config.yaml
arch: "vit"
model: "image embedding model"
dataset: "gratings and oriented noise at many angles and scales"
train_examples: 197500
image_size: 32
crop_scale_min: 1
horizontal_flip: false
targets: ["kind"]
num_classes: 6
embedding_dim: 128
norm: "layernorm"
norm_position: "pre"
activation: "silu"
mlp_ratio: 4
head_dim: 48
fused_qkv: true
bias: "all"
qk_norm: false
parallel_block: false
inner_norm: false
patch_size: [2, 2]
layers: 12
width: 192
positions: "learned"
pooling: "attention"
am_softmax_margin: 0.2
am_softmax_scale: 16
init: "trunc_normal_002"
residual_init: "none"
optimizer: "adamw"
lr: 0.0015
beta1: 0.9
beta2: 0.95
eps: 1e-06
adaptive_grad_clip: 0.05
ema_decay: 0.995
steps: 9200
batch_size: 128
epochs: 6.0
lr_schedule: "cosine_restarts"
final_lr_fraction: 0
warmup_steps: 920
weight_decay: 0.1
Rows from block 9 of a small image embedding model, named by matrix and row number. Rows with one number belong to one neuron. Each number is 128 + 24 x the weight over its row's rms, rounded and kept within 0 to 255. All counts start at 0. Numbers have three digits each.
After each neuron's rows are labels from the 100 images, of 14976, where the neuron reaches its highest value: "strongest on" is what is common among them. Only what is clearly more common there than usual is listed. The data: gratings and oriented noise at many angles and scales.
# fc1: MLP up (model.blocks.9.mlp.fc1.weight, 768x192), inputs 0-38
# fc2: MLP down (model.blocks.9.mlp.fc2.weight, 192x768, transposed), outputs 0-38

fc1.94:119142099119141135152122092150124135114082126167094136129142146075136148134157134115160071104119156169150128129115100
fc2.94:140147126183137093131128133128172145110129119127162122191124100111122122159133112138142144141155095114111135152143149
strongest on: dashes

fc1.534:118142097112146130163120090151119124104089117151105145122149143082134161132141132100172084120119154173136121127108104
fc2.534:139138127183133092128139142114172150111123109120146108187108101122119130140123117148150145133168087122104131158136158
strongest on: dashes; stripes at 135 degrees

fc1.11:121153118144116131132139174138132135147137139156106111088165135149136110102138110139149139099120106141195083110115162
fc2.11:124141132114169112089126139145156107112116122127128129164110114138117145154128149111097146129061142090103191158153125
strongest on: coloured; square grating

fc1.251:100118120093167127127152108162162090114128109129113150112119118146125128066111152095152067124124142087127122166166106
fc2.251:077154119151116164146136127098128132142143147121114158118143116091145147154182137149080139173123104135142130154128101
strongest on: square grating; stripes at 135 degrees

fc1.10:137158131123130128176121080147149125100106129148140151134145159097163141117146155119180087105135120187121106136093125
fc2.10:129129116182147092124152133105161163138121107126158119185130085136107135167150104140130142124136117116116131144136142
strongest on: dashes; coloured

fc1.329:118150106133142124176124146125138138151121119159121115162133092145139149125110143110138064142150160124159127105122124
fc2.329:124137120132139147123133136118122149104095117090147132112105115137115107149166121130140166107096070153107122189108100
strongest on: square grating; stripes at 45 degrees; angle: stripes at 30 degrees

fc1.116:071175113101115106153114134125058137144110134122106121110136127145098096124170119129185158139145204110134110119120166
fc2.116:151084149113125093110142128161154106113079121179138134129108141100124126107137134150127113119205114129125111089142170
strongest on: square grating

fc1.634:140115125132150118151114099100125105126133157141127132078145176096093143109159149151121089083123154114162154167110145
fc2.634:119168106158121136147133138170159135142099137145108133144124112120107151160141141149101109141128110179103139173148095
strongest on: very fine; noisy; dashes; kind: square grating

fc1.89:125172133086120111159093097144111148146144142097129110129137150125145079115141139075146108133138129154117115090127140
fc2.89:137085145118126086128154121102145144115080161179117138120087102140111109140158101154118114081154141148161088137109113
strongest on: low contrast; coloured; square grating

fc1.131:105126113131140156117132062152129104120101101181119145104099114135121134098165120117122095094136115125074120128108137
fc2.131:081103174144147143143165147137117118136094161109117134107133148080124106139089152095153103139119111143096116158115131
strongest on: very fine; square grating; stripes at 135 degrees

fc1.196:139134139103120146174156144156093113121087115131092140145113145126114122146123136111141136164119156143100182136124133
fc2.196:128139117147142138079103077134130132143133132117125117081125130173149102158169103145056144122122085091135166168128152
strongest on: coloured; dashes

fc1.767:146116144142134134185121131114136095118160127151129107121116132102130163095107138090136102120119130117115134106131130
fc2.767:129122090170123121065162129133095103132100151124131138112125130161067134166201103152096130124073129104133178160164160
strongest on: dashes; coloured

fc1.13:107107098110138146088168120133114071099136088138131147123127117164094139124155130123085123083135098114132130088124062
fc2.13:136104143132149146157146111135141112120122148123114081119130112053106094121142144144132110115200067112112129151142139
strongest on: very fine; dashes

fc1.145:142110087126149138125138117168113112107070125176090140105136141078109148125127143127161091131097154151125129113119078
fc2.145:152140121172130085118136142104170147112121123118141103174093113134118117145116104140139185140151100097095141166148159
strongest on: square grating; noisy; stripes at 135 degrees

fc1.588:139132100131139142168137104174127116109092130148107161107153165071142148114137158117178093106114147163107119118094091
fc2.588:147109131171135099100141130091175133126098116136144116156100097153115125147126114144122167129150088099098131173157141
strongest on: square grating; low contrast; medium

fc1.463:150141099150141142152143110158151106098091122160103159123130153090149162119150145120177086117120130158122122136094093
fc2.463:138138119184149093104155151109171153130128125125134115176107100142111122155118129145132169135134093093105137173150154
strongest on: low contrast; dashes; square grating

fc1.151:117106118200177155118148096114148154149139105186166105090134096111151123109097133122140139102128103118113119117145152
fc2.151:123116137152122127155165158148149081134131133115128160108117130116115103132146146132154115153063100129107106093094117
strongest on: square grating; noisy

fc1.504:088147117103138101134129114111050153128103138151094121114146119135097086139137116135184156132146206127148114109121149
fc2.504:152113145104112120115128123148156110118104104171152139123130148107139144096168131136118107120167111138126085080127190
strongest on: square grating

fc1.661:131130123122172144158056122081105117110151196151128148090118150146123136160148157123061064130117150151106136098135168
fc2.661:131096158104136127112152123139164132111100127096129117108147122124124117116170125132104125181132097113140097134138094
strongest on: sawtooth grating; low contrast; stripes at 165 degrees

fc1.155:117128141139152114102113137131109131116086088155111119090104115143108130066131135126140096092109148112116092123122153
fc2.155:111141192120134149122140140132133114138120173102141127125100156124142089128108130141116125129071133145072128136137104
strongest on: dashes

fc1.522:127153102085138115107134118124160119097129146145086103149133087122141119064162107110130112099117124119087091114096081
fc2.522:139124165124124112115125121109149109095159132139106104096123095118104162104121154125121118143141147144148143154178073
strongest on: dashes

fc1.164:131128146137109097106137134142109128116124152149139103142117099154128109115143144143139125134189149120110107142133133
fc2.164:146132090114117094121136145141155127114110118153124111144119145106125114123085181100138119138137101153098140134129097
strongest on: sawtooth grating; coloured; very coarse

fc1.231:078127124115155106125122115095140157112123142119097109133142195104158113072133138102150111151133131094079114168107103
fc2.231:099111154143151119093149102144140112131159149132116126110171117121143136131129123155075128125091149096170169124161061
strongest on: low contrast; noisy; square grating

fc1.580:135119117106129120085163121100078145122096113144134128140107081150099122143123125098141130162152178144109111121114113
fc2.580:180126078143114135132111128146181115132123137153116130123108155133155131119112172152110113140115114121098131146121158
strongest on: sawtooth grating; stripes at 90 degrees

fc1.130:114145171089149120084103139121096095115127118113110100210159109165084122134140104129155129159118148152127145148105085
fc2.130:139157127118165117111111127065120117128167157146160163099113158138133122120144114123141142119116091122140163118157122
strongest on: filtered noise; noisy

fc1.35:106127120149093143123135139104115157113137107177158129107121124102154134087144115120159109098131123116071090155103107
fc2.35:125150164137156145120116138129120096103088144162114144122115142121153130137119148143138079138106157139133185139158139
strongest on: very fine; dashes

fc1.17:101099109130093120140104123109118154120178138139147136118132139127167124146128121159078090148125109144112129143145139
fc2.17:132124120138128121122153138099126131105083115133164143124131117112076118111155128135122132121121090119144134129112150
strongest on: coloured; dashes

fc1.378:116108105136142143131109116128113145106130086155142094128130149140159134089124133104128095113128135086121143147089108
fc2.378:116137108124125124132134125132101092127114136108133161142124139163162112174141160132071119103114174129131166138179151
strongest on: very fine; noisy; sawtooth grating

fc1.347:076126123125115110156160139112121096150140069097053128171140121151112115180124124141184111143168165143081158105092099
fc2.347:150114101124175153131131114121115131111105118155116116119113161136127150133111117081101155098163135116146153153152167
strongest on: very fine; sine grating

fc1.465:121083122101132109100137144092107144150098102170107118106116123115115115134105108094136136151133152160117132100157136
fc2.465:166156088149153111135116098135176105106116107117151124142123140147145131134137175167117142134064112067099122149135163
strongest on: windowed patch; very fine

fc1.671:104143167103115133095082098131078154161153132115141101113160137145117063108124120089102137141169175120134135106137177
fc2.671:155103204114146111081179157140148127102100129157110113135101115109083123166100140142135130108142090116121167133132147
strongest on: sawtooth grating

fc1.471:123157106146169133097091076090109133136129161185151134107130133080131156124133163106136130090150096125076142120105132
fc2.471:128105140106182164124176169140113124130103168149122145127144121163146157136128133115134121138165147121129139108162112
strongest on: dashes; coloured; low contrast

fc1.553:114107121141102144140110094086156126130172114157155144115093137122154153123129140128098077141129131155100137143124159
fc2.553:117151108142142125130137157138117122146095134115126136122151090133116122181129110113119181106121139088086118135117142
strongest on: dashes; coloured

fc1.530:099146114147168119060144114177124111150127106187115137116110123106124162077168150097125111107134125117107111115129110
fc2.530:115128173124127153152118142148129128110097132105120106075109117116163119099089117158135103140145119112151149189116138
strongest on: dashes

fc1.518:151128141132092164092153111090111131093147118174155130114152139125124140151150145099152126116131145130072089132090118
fc2.518:145169127103174133125110146108138087139129118131121106114112108121105142075153087152110131112188112135122143127170118
strongest on: coloured; sine grating

fc1.382:107143150089101111153097102138089144158147127080131093123151143147132074132123120095118134130156138152137130095130152
fc2.382:144101148122140075124162127114143151111099172175127136133064100126106103147145117145122112070176138141141093125109119
strongest on: low contrast; square grating; noisy

fc1.720:132137116091104131153100128121109157162180154175123130110132135142114155147145152155109095151117130121149145141128168
fc2.720:087101106133170120142097098129138113155148104135161108131128152123104139095124121135145113134094109121130140118118142
strongest on: coloured; sawtooth grating

fc1.179:079167122134156160117092139120109153109131100190149116081097115118170145097152162119124083137130123125105062157144127
fc2.179:129117126155159107105144166111115064120114154112138151123127173122146150163118136095152117153122110165125127143082133
strongest on: square grating; stripes at 30 degrees; stripes at 45 degrees

fc1.118:119149153135081111144110156122105153166162139115123088134123127171132077129142102105131149154185143122133136106112153
fc2.118:150146143133132085132154126119162141090122135151132121143096124107143116153111133143123107110215128151110133145113106
strongest on: windowed patch; very coarse

fc1.541:096089125135135145134179106124115070100172133103136132136112124103080176090134126083154132139142123152103114125084101
fc2.541:111145115127137121107123097092148085083138099144121117109115150163095141135138123136110165111129112163172112141170148
strongest on: very fine; sawtooth grating; dashes

fc1.141:115120123118106107134085115103155138084187155128159102088168132106143141144096114141150106111132111156102154120151180
fc2.141:141180037151162098139152130149133101157109098111105126149172118119119126124132100146124103136141160117098146121153100
strongest on: coloured; dashes

fc1.113:133098106100139123058131115146115092123083151186092125122120125092116116101078148157125107123107180171154137108178127
fc2.113:158161126184102098167122168136152133105138118113119134141109141115170116163134097120124139145121090086126138139141194
strongest on: windowed patch

fc1.261:111165145106128099156137135093092184153147142077133097158121091157108092149143101116140152138162155103130130123122146
fc2.261:149113138118141069140147117109158139095094161189128132143080133107132101123125127134136111086195129151127083142119126
strongest on: low contrast; square grating; very fine

fc1.392:101141138165126153125128081167144105140109071131146127093118147163154128125125129122166061161138155142127145140113135
fc2.392:130088099122062132075134152119173117129084146084107072073128126124095122174145125119114168143107084139123151175161118
strongest on: coloured; noisy

fc1.139:132138114142155151080126082152123155127100123184142112103111118140103101081122122119149119131101135113110072130100097
fc2.139:143127136135130132171148123109168110112102149157118130089128161100120151167112134153152131121110145137081159119160112
strongest on: dashes; low contrast

fc1.213:135138112150114131126110152168106125130124097107125144115119120142143145136142120115074075122138125115115087146165148
fc2.213:121097099125175156165163100099111158137147105168161127088143113120102122116128141120125138110130103149115144179088133
strongest on: coloured; sine grating; noisy

fc1.19:112136087116151120153123109157119125122087114151110148115162139085131137125146135119161086112112152168138111123121101
fc2.19:148132128172136084132153136101183140121123130136149113186104107120121112150128112134146143132171093135112119146129151
strongest on: very coarse; dashes; stripes at 135 degrees

fc1.448:087172128116122104146102134130079155157138128109124098115131128180069102127151082104160174168150171109129123094131163
fc2.448:132097204113144117102166145144171101108087144142113113131103139083117133141117144161120101113149064140131145133142147
strongest on: low contrast; sawtooth grating; coloured

fc1.405:136150145121089146141079147123106135149174138100125130101136146191151073133111111104095146134165143126118135119105133
fc2.405:135132179097169122104147113120159142132131132123124087151121114109088118171097109155091112122148090141121140119148157
strongest on: sawtooth grating; noisy

fc1.357:120132121153135151128086098113134144107127120086133142155156145106117136148120159106148134108127097127121135146083135
fc2.357:117126152088126149137138124119129142126110130158147151107168126113148132160163132114116120146147157173131137130184088
strongest on: coloured; dashes

fc1.717:135113088113148123105152106164125104108080127174088154135137128076113146121132143134157081131105160164133131130137090
fc2.717:149143117185122090138135154114170149121135107126147109176101113127122119165120105126136172139154095084100142155151179
strongest on: low contrast; dashes; noisy; stripes at 135 degrees

fc1.515:148149127105119110088135084089125130122142137127137130112102143110118134103174114127140103111114138137088117122103100
fc2.515:112167168103128138138100118153119127101095128134115120153131091111138131147105167139105112173124167117076130131126138
strongest on: very fine; noisy; sawtooth grating

fc1.326:128120122150119119092188151102119133114166144195176111104111140102096137060142079120145114122132110109089118128109105
fc2.326:120114113132153123106091122115114097143110137126114115174146125136141152121130156127138068125172138102147137153126137
strongest on: dashes

fc1.483:091118108133106145123116106141098142146154146147156112075107129099163131113133139147123141116123111134109091161102137
fc2.483:131148114136119156099131098123145105105112111144125117132118104149127127134109146112114101128116124151121141167161138
strongest on: dashes; very fine

fc1.359:141119125119106123096149121099123131103135138116161143146148113110083126116141135161120104123103141131126129099105094
fc2.359:154133136146122139167136121102118114118145137121110098115133128149102147148122093141111149103131131083088110135152130
strongest on: very fine; noisy; sawtooth grating

fc1.415:130129130139129167125168125137114122120103113156134110100087143136142120113122116108145092131112175110092144057126144
fc2.415:139095158147138131168108123124130123137108127106131111115161137096124127123139168116145160144125093117068109171094116
strongest on: square grating; very fine; stripes at 105 degrees

fc1.472:165139091170184129119133098117123172124145097154103122085141154106149132092098127098162104095146118111146136135104118
fc2.472:128129119101093152119131130108119094098146139126187177129155123137117130144152118119107185146078092144153149113149133
strongest on: coloured; dashes; very fine

fc1.453:118116132149113132148146147134120152135151135120112146112109112155137134116130137141106074149103118092121118124161181
fc2.453:116154076145157161123155123129138109139148137098154117111101146144066130124142129132147151089083131114122155172106123
strongest on: square grating; sawtooth grating; stripes at 30 degrees

fc1.258:124103139126141132131124153152096099147138122110145126125167130113105127117113143159102129116139151153094181155147157
fc2.258:140133083132141108140181101103132107139174097131113100146123097163138128149169134134122119118137063094096111111111108
strongest on: coloured; noisy

fc1.470:107131148127122133073154112164079118126088118168075144152111114114102162119174143145119162117122133193082117132108060
fc2.470:148135140121161103142115111082146119081150116137136100109125120105174107149135111119086102133182136128115120165140152
strongest on: noisy; windowed patch; dashes

fc1.282:081144129128138093118126124105080172144121127142100099125110110134090073129128122112174154144163180121132138120138160
fc2.282:138112154126144112093142093145147109115103106142134116149131141136140165112127143162143129126169099106097141111141148
strongest on: low contrast; sawtooth grating

fc1.135:132089090103149130089132120164114081103071138180091148126123125087110132117097148149133087141099179161131142121151101
fc2.135:160147124195114086135124155111167137114140117119148114171094126122152122152134097126143155148135094095122139137134186
strongest on: noisy; low contrast; sine grating

fc1.487:166129101156106120150148164125104152104108129128128172098116089156129151160157084075168120143136136132123108126070119
fc2.487:154125107157149109090151155149171113124124132134142123146086138137111151135092171147132161135075088097080168147145133
strongest on: square grating; noisy; scale: fine; stripes at 165 degrees

fc1.109:139127134102134115130126136130135112137072169143109149083098138136113102121109124111156126082144127140154080132105112
fc2.109:124114125105133145085117124130105123144122130140108128080127151169106107072084144105128167119150161107124115116140100
strongest on: dashes; coloured

fc1.403:065105106122152134072098102149112158141085135149099118155114106152088151107171105122185167110141126119101126145067082
fc2.403:140106186144139129120116125135149162118153125142138124100111169115163141133152149147119155150150143157102180110148144
strongest on: very fine; square grating; angle: stripes at 75 degrees

fc1.454:133112124099174075081162142119090140119116149153127108155101090154092127134119131149135140155145159127120119137147120
fc2.454:184130083121123096137103149165168110110138112153108132119104172108139125119114151081129116152125112136087149107133106
strongest on: sawtooth grating; stripes at 165 degrees; stripes at 150 degrees

fc1.536:125107166119121143108121118123120111132149152120155121144116108132129142124148108120146146183123093125110189084104153
fc2.536:156103145119111109158146106133164153130094130112096095095159136129127151132122123110116141120115114148115110172143063
strongest on: sawtooth grating

fc1.732:128115162115112118102129101123091124137143152112126118130130117179124102126097141121112131153176157139114139113119128
fc2.732:155138137095136105117120132136173139102131130144108121137129146097130096138084171116130092117191099177080104127129071
strongest on: windowed patch; coloured; medium

fc1.121:150132114128165140119087073139131132147086135146146135110136124126112140112151183122202083113119123124117116142129143
fc2.121:120127151131162173129155135129120131112106163105084163138133114145109139128141105104136127142085099142086114132084110
strongest on: coloured; square grating

fc1.367:081136134123148118090120133140145130105139114110125114141110137132116139168165123117159113152130107092173094151100082
fc2.367:101127127102171134162113119112133133124104124111132134123121146103178176107111128061112179082160129127147153144164112
strongest on: filtered noise; very coarse

fc1.211:143110120156155151154100151091122137073164098108151113149125136121141158081135179100121116145108142144102141110130086
fc2.211:118122093133140117068131126142101105106098140146089168107122137176102158143113142148085140093136124130153156153206150
strongest on: dashes; stripes at 150 degrees

fc1.531:082129125095166143115110100148118110127121159144096170155149116161097154097142120087137142108133163129073131120091121
fc2.531:106093150150156135116119120126140139085101152134135119080109121093125159133130159118093133114157118120133126143179152
strongest on: noisy; very fine; sawtooth grating

fc1.215:123117120117083140094178137111104126148138131182148127149146125105131118128154093129083107134145112140115152108109132
fc2.215:113122148106121142134110150118149105098154133112120113132156128103150097085105159126153163134168067109102122134133148
strongest on: dashes; very fine

fc1.20:102127091122129106171173156153135136121105151124061117147073099157150117140132125167151121115133137090130145146116118
fc2.20:112122125146127122101111107143108077149139148142134170154094149168138146132124171085105120149087137112105124149093129
strongest on: very fine; dashes

fc1.37:135146158141132126174135173144135114163172123166155102126119160148149146102104145107082127122096129160125132095128165
fc2.37:090111099105140122107122109098154105134116138112169141138136139101099119156151124094187161096076072075122151134125126
strongest on: square grating; coarse; stripes at 30 degrees

fc1.501:067116135120115107126149097105110085118157098125125140110119137137124198119182130171111078135127154145102153126125090
fc2.501:124123153154113123109076077140160112126118145134153126115114094133153122123118131085120135178153126092127125132183118
strongest on: very fine; sawtooth grating

fc1.677:100142136125112131127168115131121132144158077143111118123108132138096121079148151105119127134127187110107114110080101
fc2.677:160118126115169137187133124088144144133111130122100117090132123153173103137117160145188102123175116146088110151158132
strongest on: very fine; dashes

fc1.369:132137152121163078133146072090100080107149128150140123076139167094155155068109131131105110151116118147098146111124095
fc2.369:096119097153118156091117125127136114108140144102111120138108143123108117156115134129074122138087132074101123148164151
strongest on: coloured; square grating

fc1.594:159161116157135129176143115167152114087108143153115172123122147113160146122153158116175119099137121124094108132061101
fc2.594:124104132179151104080156164080153144143091111157135129153116097154086146149124116158137189128111119102121147170141118
strongest on: square grating; kind: dashes; stripes at 150 degrees

fc1.562:135095111116128104095129157071123183146125114156104117111101110124097102143119099123104147129138117159125118116137134
fc2.562:145143112133157150140118070143164085130125105077147139146164163154138183129113139166123139145130127107094154128131114
strongest on: windowed patch; very fine

fc1.325:110129136140108109105095144096148131150160118138108121130141128134146120105118120131139109149118150123139130125157147
fc2.325:129138071118165111142149114126133144119161142101194101113083127125078146106120106156121172102129060157139146135125111
strongest on: square grating

fc1.80:134138127148141139121044104136099157126153112144138160117080146115100112127129138080134121132123141158071113126117124
fc2.80:131136111101150171131163136074136127130118140145094119113150115170147091139104121122119126123156139113129143122197109
strongest on: coloured; square grating; sine grating

fc1.366:134122111119171110170163097160140138109152088175129158128122118159138154129149175101104074100119101120117128129136094
fc2.366:111103153152177167108128141116145122130099130096111123119141118097129129103158134114143103140146102106143116139131117
strongest on: square grating; very fine; angle: stripes at 15 degrees

fc1.533:075112112104108105106171118094123106124133144133123129147133120128111131112131148167157135156110104134104136149082112
fc2.533:136140115122156137127119119091113124118122139147119117091123127172171129138110125111092088119124166113136132119183173
strongest on: very fine; sawtooth grating; dashes

fc1.675:133182137123109143176100145115129158121155099122140103098144185104149162123128113139147054155141121165115137113123167
fc2.675:136113076148142133120146116133135129149107145107113070112132104193132116204154127126120137150151143116112150141114115
strongest on: dashes; coloured

fc1.310:135135139182187124165074100160143129152105149148157107097116189106134141099137129099166114129133138130106125121131097
fc2.310:108163159089112135101140150147123133114145128141097170140148110135133139156123124111090151152101124126109163147129113
strongest on: coloured; square grating

fc1.551:130132098141143127168148111171130109107085120154085155114141152096122155126151136111193101142112135153111131113113104
fc2.551:153132131170151088108149152097175143126111121131141105177092102141100115144109137151135168132151078097098135163149161
strongest on: stripes at 135 degrees; square grating; dashes

fc1.88:141120137116125108133132142133127116129074156163096136085110124126103101121111127105146122094147133145153096119113110
fc2.88:116123126104134146082110122128112122142125125128103128089133153156101107086087141094142176134145156104111132105137091
strongest on: dashes; coloured

fc1.762:093181128111132109150110145133096169164148139125126124121125136157101100106162118107174171156150156103120092104093153
fc2.762:132096175109161111113152143126152093119089124160117117125113153091117158139125148182101115118118059126127141136142187
strongest on: low contrast; coloured; square grating; kind: sawtooth grating

fc1.78:102129151119100133088112141138059138155168107093133090150132117145097087119103116103110142173146182125136168108179150
fc2.78:117139151143132094136155151084141152125123160137109110143062113121122094136114117117138136084190112107149098145118129
strongest on: low contrast; sawtooth grating; very fine